A small image classifier, trained from scratch: batches of 256, trained on rendered scenes of coloured solids on a plain floor.
Rows from block 3 of a small image classifier, named by matrix and row number. Rows with one number belong to one neuron. Each number is 500 + 40 x the weight over its row's rms, rounded and kept within 0 to 999. All counts start at 0. Numbers have three digits each.
After each neuron's rows are labels from the 100 images, of 14848, where the neuron reaches its highest value: "colour at peak" is the nearest of a few named colours to the mean colour under the peak. Only what is clearly more common there than usual is listed. The data: rendered scenes of coloured solids on a plain floor.
# fc1: MLP up (model.blocks.3.mlp.fc1.weight, 640x160), inputs 0-159
# fc2: MLP down (model.blocks.3.mlp.fc2.weight, 160x640, transposed), outputs 0-159

fc1.332:532498527540494494511503531528490581498438532496466432544440421535531473543486597542519384545349486557520495509527464480557499460505497467529508548446483535538475578527481435478491489545492554494450494492543517531590542506468418478474458505511479441461540548517536473527469518464491525441477496563496546457513463531457521484505529533516460527458582546460542502497445566516462476461499576492514464516447474470480459502457469502508548549538445473478514456458542479482490529495453540
fc2.332:499534536518527524472564448535465489556457506454506513511501504473518522493568508484587535467513483462401487529546411515502477494563526561628539488520500445468459498531539526524554536536459531574507536427524567398453472472521513522483526482458528506440587494456528492478497488476554528404492481465481490470443531481477450528556503455519473452474477540521491522509477477487508440484493517504472435594559478483596503494550527522505506451440527505525477505500488488433446434471560513
colour at peak: brown

fc1.299:484444446478499486611495492506476508444523553551451497480551483496507450347550543479517516512446509510523509499518502477342513501507542447540452503496474613487500525520508502546530523509503402564479434456447527527482492481554551483482516490455528479439506513529495508495496488497475505526504569518521485487502454489478463520444574544449478496535505512503509555496517547449510474515485524428568506509503528545497503494421550537458479475535524508371498494567503462481492466469456535
fc2.299:398543560509515517499623558486471454519560467509415511537494499442537512523497497502388528473408503554486545547469500527498491470484478545489529518411479503484558507530503528527490462491462518509500514472591509517526402469490414468500552543500492441414553524488541462502483484497505427480532529494517467468487521514464530511478435506570532574471503502493471519482485472509538444415472510543451593551508465438541565534422481505504466531490500515487527485475482524519547529484554522
colour at peak: pink

fc1.258:518500448532471529479518493525527484533525582499478464529549487561485535495485517550533490522544463526436523439467518386562439554480512498496483532385529526491495517537501540512498481462482524508475545600556522547524479459546525452530502575530503523535497470447474520477496468495432447490459539495515480522500545552573454473548491426487488559482471491465529561505515434493526521554556528480466509473521480585511510485506515548494486521516411560427567375464424562497479463518509455
fc2.258:507562429439474539526501433478470493502552436552540512479500509506508506480470512518511468494486549512465504575522552547474524501496444510524541536502470538554478476494476483604515490508536482514566571481459440482480547577540523536433504528418486566425488546538539409501434553505489534430500531543490520517454469390516481565494567465430531530507443496505447430528470494538436470507480524514506587510561429434492500471539471426482454530496495486477461506463512446493455461495502525
colour at peak: brown

fc1.223:443458482466548433431481462508481484466549453536522483538422455501523453501489511539506474517605512512443504526519441482434510497525510520484525477531456562520520461545518467453475504549534483545532484548492466485477441445497499483503518526481503535513539515508502494438531469475555554546538589546547459562444307528459467555510510474484444531501526523510479469469491515536544512457488408541579484548490563591469485483518492522533476481548437529456487483487532505452513501519525548
fc2.223:503548461515505492563493494451437572512548503421469541437575487468548509531460500475459509532363492489489478546490546520576464542430456522543516508464490591506470474495430544498401474530531504519537567556482484500463526523542563491487519602472501483455519552515532500542484498512514484478491576469488528463473541434496486526483549503557559490501462428534522399544472511511456465499541535493515547549538450453498467532496478479523438528428490514504472422482473498551447480501474482
colour at peak: green

fc1.205:502461549531468534471481444519455489412533567523435515548588478468494475430517597539495429499479401479479561480559494519531534533532427518508545522502439497449494471532484514462447526563555536511480484467495493551489485515546538493550475454494528539469558498467457485515459436414444517509520472485538552470478504468495546564503540524504475476496479585465501488561513473479486530491518493521497518465553533505558471527525509494519502478516567504491515517521516461469457546595340443
fc2.205:560416465508444605549547489510485548475475502499457454474514516430401513558498517423526624488489448508498481537514467406453516503553534542535485516433509528439532460576508544467496484465483419563497545490512517502507510431511510564446545532515507463475500581458479468447453463517541473439515536526472461486573546514497527463502515475435519489523524504456484471488507453493553513496545581403454531472513491504526499527493489519499518531496461484533452530529423507546550495527543503
colour at peak: brown; black

fc1.570:466564474539502524444513526454531517549471479517498467481545524540456488463458538527471472470521553515432510435525491465541475567410555534491482526505510579505486564508499534459515463498486509457456443539512533552523517515530502481419476418494544492511490578503524514521508504534471428529452490498506465530579473502498498525539453367501440470425538435486530454481455496481446508557507533540485478519512494460455527431483520496459498484496446518615561529530470447523548526384567472
fc2.570:529554437475483525532501470485434403491440530509540473498492519480431486514445488435531465524433482515494461505508510522501538485537485415530567575460498542585477476459506464592537504476514476481564618489437485501522543542510530487505534614450492470396487468533507502455433474497539491484572572519561449510507480427515476495506572544549536458565498485520515484463503562496489495501535539523465543477564495486495419492567458464511450480518521497440478495495509485516498477525459537
colour at peak: brown

fc1.377:526495488446559383540439502513510522523493528551434498481547500497516459483517494444528500503476445521462496482486466618529459465531489518501543501508552524500413480490508462527538555467523466499434536459487461510448479537469584471614487446461409468458510505508530480480521503512490520574446442454583514542497487559543478533512513536454505530500528522516486424568384487474496516604548575547510508562449488502541497530490519461447513535518477487460481526494487531494455448496503462
fc2.377:479562529553489451446518478519528481507517363455530458513544548549466494490514507561525531464512503479575457443467529494578524524452517484480464454481490475435516537465472566547469502518477533466497501597494469534516473475524449516464526412516514542564496491485504592563434426450506534458485466564439538466545538503550439517576418462513494445504468528495524443482485472480500501539564498522448529566459503439501464530509539486453506539435569482488547441506524486503513534493552508
colour at peak: purple

fc1.339:497500517531496505438515549469514540498567519520504461492538498469529547535427489501551487512276534469588387517567482518478540545467520451500450499504509530561494519490508432441438523486521465472478500507472567485517533478490457458548453541509492468436477498553483480525501559518526546460463549528475550434527484523505496523474516524538527513438508531473490473499398531478529502492475547465442529511507488459449421478510497551518499547482464511580511491547450505486534521487541511
fc2.339:481518473433543510534491479467510529458419503452523473442516409534506454485445401499552534509564489507311526464420557511447488528537512499544468470539476501507550514552480539502563527519509518476539459509485518472475538553508510480477576556505468497452486523474495500508526478395446544557483451451557467556484517530492489516549557518482496495501541511510487506524510514493404460552500459542519451601503522561486484495531474471485563511485490497586501471487532480496544467474502505
colour at peak: brown

fc1.284:494482519543553452497535512490441520510535551517493489531519478483431479460491508486510489493556448481542462475480571501403500493520569476547448545529579525577426495575531562547528546471528486500491422523552446533476573494438520473440528531488555494519473521567501507509529512521493459559476496531530524461446484478482536509492555473528518437442528508515521475545395484467476524482508452563460490489333475510483504466524460540522520581491567453535473525460441482447474525503517483
fc2.284:559456471504501499526501488498487520590507541468498539521466522433470604480513468494547508487461584500523520486521457456513483494515513531478506518487508464479491447516516390480536426507471525491478545529493479474493506464496544525513450510499490500463424498483486492550515531544509535542603508422510437512551502466507390508558581541464552557516489513405451535474526481517550487545462461480545591445548442532446558546454454557546514459488466517415488459440518541476477524484435542
colour at peak: brown

fc1.82:499550532530469502509539475458556533533578564525468470508535483486538512544502499557585502534505565517470467379447469513441515477525524441528520471514522528522451540483515480500562528508572476423543565508518442556449504503439493489539464471384496510426449551496477520432497500440373512511534498568453509497525473550459482520472477558476533532543440526523454502512541470471475518520552525568514511455525506475543489466469491441444513451535467457534516408519477507549464512496519511
fc2.82:461569545490556497492485490600520523480457525510519440480429465519527436455500536512494483457525462497529524512481410460531471516524548490458422449534521596486539433524490531484518459428424429463523496553480431483539454493490471482512516513519535508537520485520488485423477533467608547525455514473556580491451506467526453554477447506451502447515508535492561521519493418517521490563559478567475509425479529418489461413485552553475484503511492518534529523476550560484507503531487541
colour at peak: cyan

fc1.419:538541508488449513529542524493510510472446450502494527470500511590525494499485532444531502468488573522511519460512509477503509470462447562588535567599519484534438519534536424522494477538527458545457506497507506540521526535580432504526494518485626460497489462541431517536503438470535529526519449460478484435505435557504499479556452542481488512480521505531483503505383533534440518472445460456538539527408403507428483463558566537499551469489530492510444486540473480505450536467495506
fc2.419:459466467442558539518534465499439465548589539496498515570469545446519545527432619533497471565483434505474420546502518528489491481544574484475480446442406454529477467502539521522480484449438495438472490590527438491423525556502537480515521538535452454489503460485534539487471526473496457598461483450537456483492546470460484492460424547472550453454477537492485538487468484461508482553528530494494520536552605582500493511504487472480521538531530505490555495489517517466507495538491525
colour at peak: blue

fc1.273:564511517500468584449488514490540495502530426485529515482528531493563469474556396562597448457482471547528514521508499579469450438509442530538424571507503395508447452461512494506517536494503496514510475461423513531491408502541486475515492518503480582491524496498511504503512423486446489534494493434409481509490490515429500503511583439509470527491552520491501457467435568530514535490518546484459478441474529537506490505534547455488492532616455490487547492532484582472544478538488496
fc2.273:544442541505442546498503491554524459521502465503522462505544538462499493461380466588546475488509504505509503543470520521562505504488465431481454488528490433479485542459466465571540519515483477479558473511493495527533506501588485547495523496445559428536520509458446549422532489485461551495526519538439421564586484523430495519549538505462529528525484484509508526520473503462481494504546571476494505457445608467464473549426491513492498494546407477497502455519541590406483463447457506
colour at peak: purple; brown

fc1.370:535466478464462507517510481467497413488511504566403544498498479548527514457541555514498539494530479517437526484352472450532543542450530548442465546480575484469476430543572478487580565498484520581487560499536494488536477521522552488524442515503538569484519450512448518509478538470447490471607494514530538481508532479508497494520494477497500552485474453475462515396560464552455514571462463471527530405519536511469541474458483519549515536522530488469535428518508493498523504508438463
fc2.370:513514490546512477489442505489471568517432490523644430452514514517469555497466496479489522531502526515485482537552458560481468464518485477522503529436440492511529469494478520545468484495531540526512538525439469539454517471563532521473480604486448530445499511597453493453419540504517497535505520539539502543537484473519534460492601532493488446466501553524500469424460496493424486533469523568470515543597454449540518535481414461477493430499500522446492516444433485525504403539489509
colour at peak: brown

fc1.522:573485516511468560454522555474507472478542487489544453483517498510508521423525434549589393499494440490536502530510497526484460519496512531529435540516475401491398493481517542500538515513478517542534500465419519491478424541588512495510490543502417585484529514471540490525511470478435493513525493398431412512507549504455477526511576437491480513516541495530496454467450555511501519529494551460464457444498555514502482512537537475519483500548413477483512446555531595470474476525504521
fc2.522:543460539513446568472516489548526466493514447485484479484564554470518505495398445568554491451513474512509521544477541539545515489514439439467436514490492463495491551466467474576535522525480518454536467504464517534537466496560473525474510493447572417546508480479452547439525498503448590510512527544463418533532484499461498487521580476468515524530453495499535506506475498507514529533567578481496504464425590495498466544416510527500508534536395487500527425519546551404505449446460492
colour at peak: purple; brown

fc1.459:456457438517397526515561416488521466485469518513480507530575496491583497465475479548469497500538502582451477576456473581540565466392521477537503495553537502456511525518543527474527501436510532493507429523561453537522494491496479505485523469490446495518510463488497506484543507479417408553581514501445488509482489482510528473465492458515539514581466470524483515520519533483389469497517466504540493592544529545547499540577466445536462460508482445412435527508490519473466533477499472
fc2.459:491483542432576441545487504523504497497437514470433510541424523484572463466506482490476456454442495561541509508469575504522476477617550583449494467468506528524521501490413523532497494446537461478480451481467543513477469553559484433521493423482492482500564541486447526443457468528457518497524483505477528462547567528518496478423515505491457523462543526508496493530501435516612522475460510538458553554457584543502562547564465518478512441447502490548542508477473458448552522499483552
colour at peak: pink

fc1.338:543447590504482513548488677487450530526574494412470495511523497424506525570489425514475571560471536449539554497447531497528455476508426484462561482528464526460516482453489443499510465485455502529534493459460376420559524469474532532497544480515493502536466520549522428464465505507505460504495497471467505550444524569529500490470501460492479481550585503485497545466568452524526507498539537499472520483465471477499458485535452527509519482535444517519513525525427497513459509452483506
fc2.338:488479484500462494593487470479508513480426538482471494512512563596532441462484486438508524467576398504531540500492449534467540519495511509499395473475524492531477392558483527479548503492533506458560520476507512567473493475460507574516503524497510497421479476417456467516481470472445468530513515550464469517522483497528520516462523551466466511451480464507514461535569515484388507467523521562522497499515536500514512557548500464506454587523489516442519495509528519501664554466445519
colour at peak: pink

fc1.118:546463508555527551511572505546503477473496515500420558530474554505507548480439531525478555577423460478502532462452517492452471499494473550471507540572461464456435507595447553480447410523474470519493527484495531534460521483470452506488481536493539521537437544463509572436514545534432405421415542501513512509551467493520505548515413567529445476488472509469462509479414521513513478492527494542475520504416510448467572540479522567497534481545476526550510493469451534476475476496480471
fc2.118:491517430465496486466430465508491528492490442571571484476579461459536475496472515555491483443476517525443493559505527539496506498463491487563487511474470591548515506534434453516511505524506549503570568533475453485481524553508506516476538580474504519422504500559601442493467557530498552530565526492549526535479472434513433527545528472469561468477448447459497469461518409460485461483493506473523574472539466478464431540559452449523502505439547491430517399462489474532481534478466538
colour at peak: blue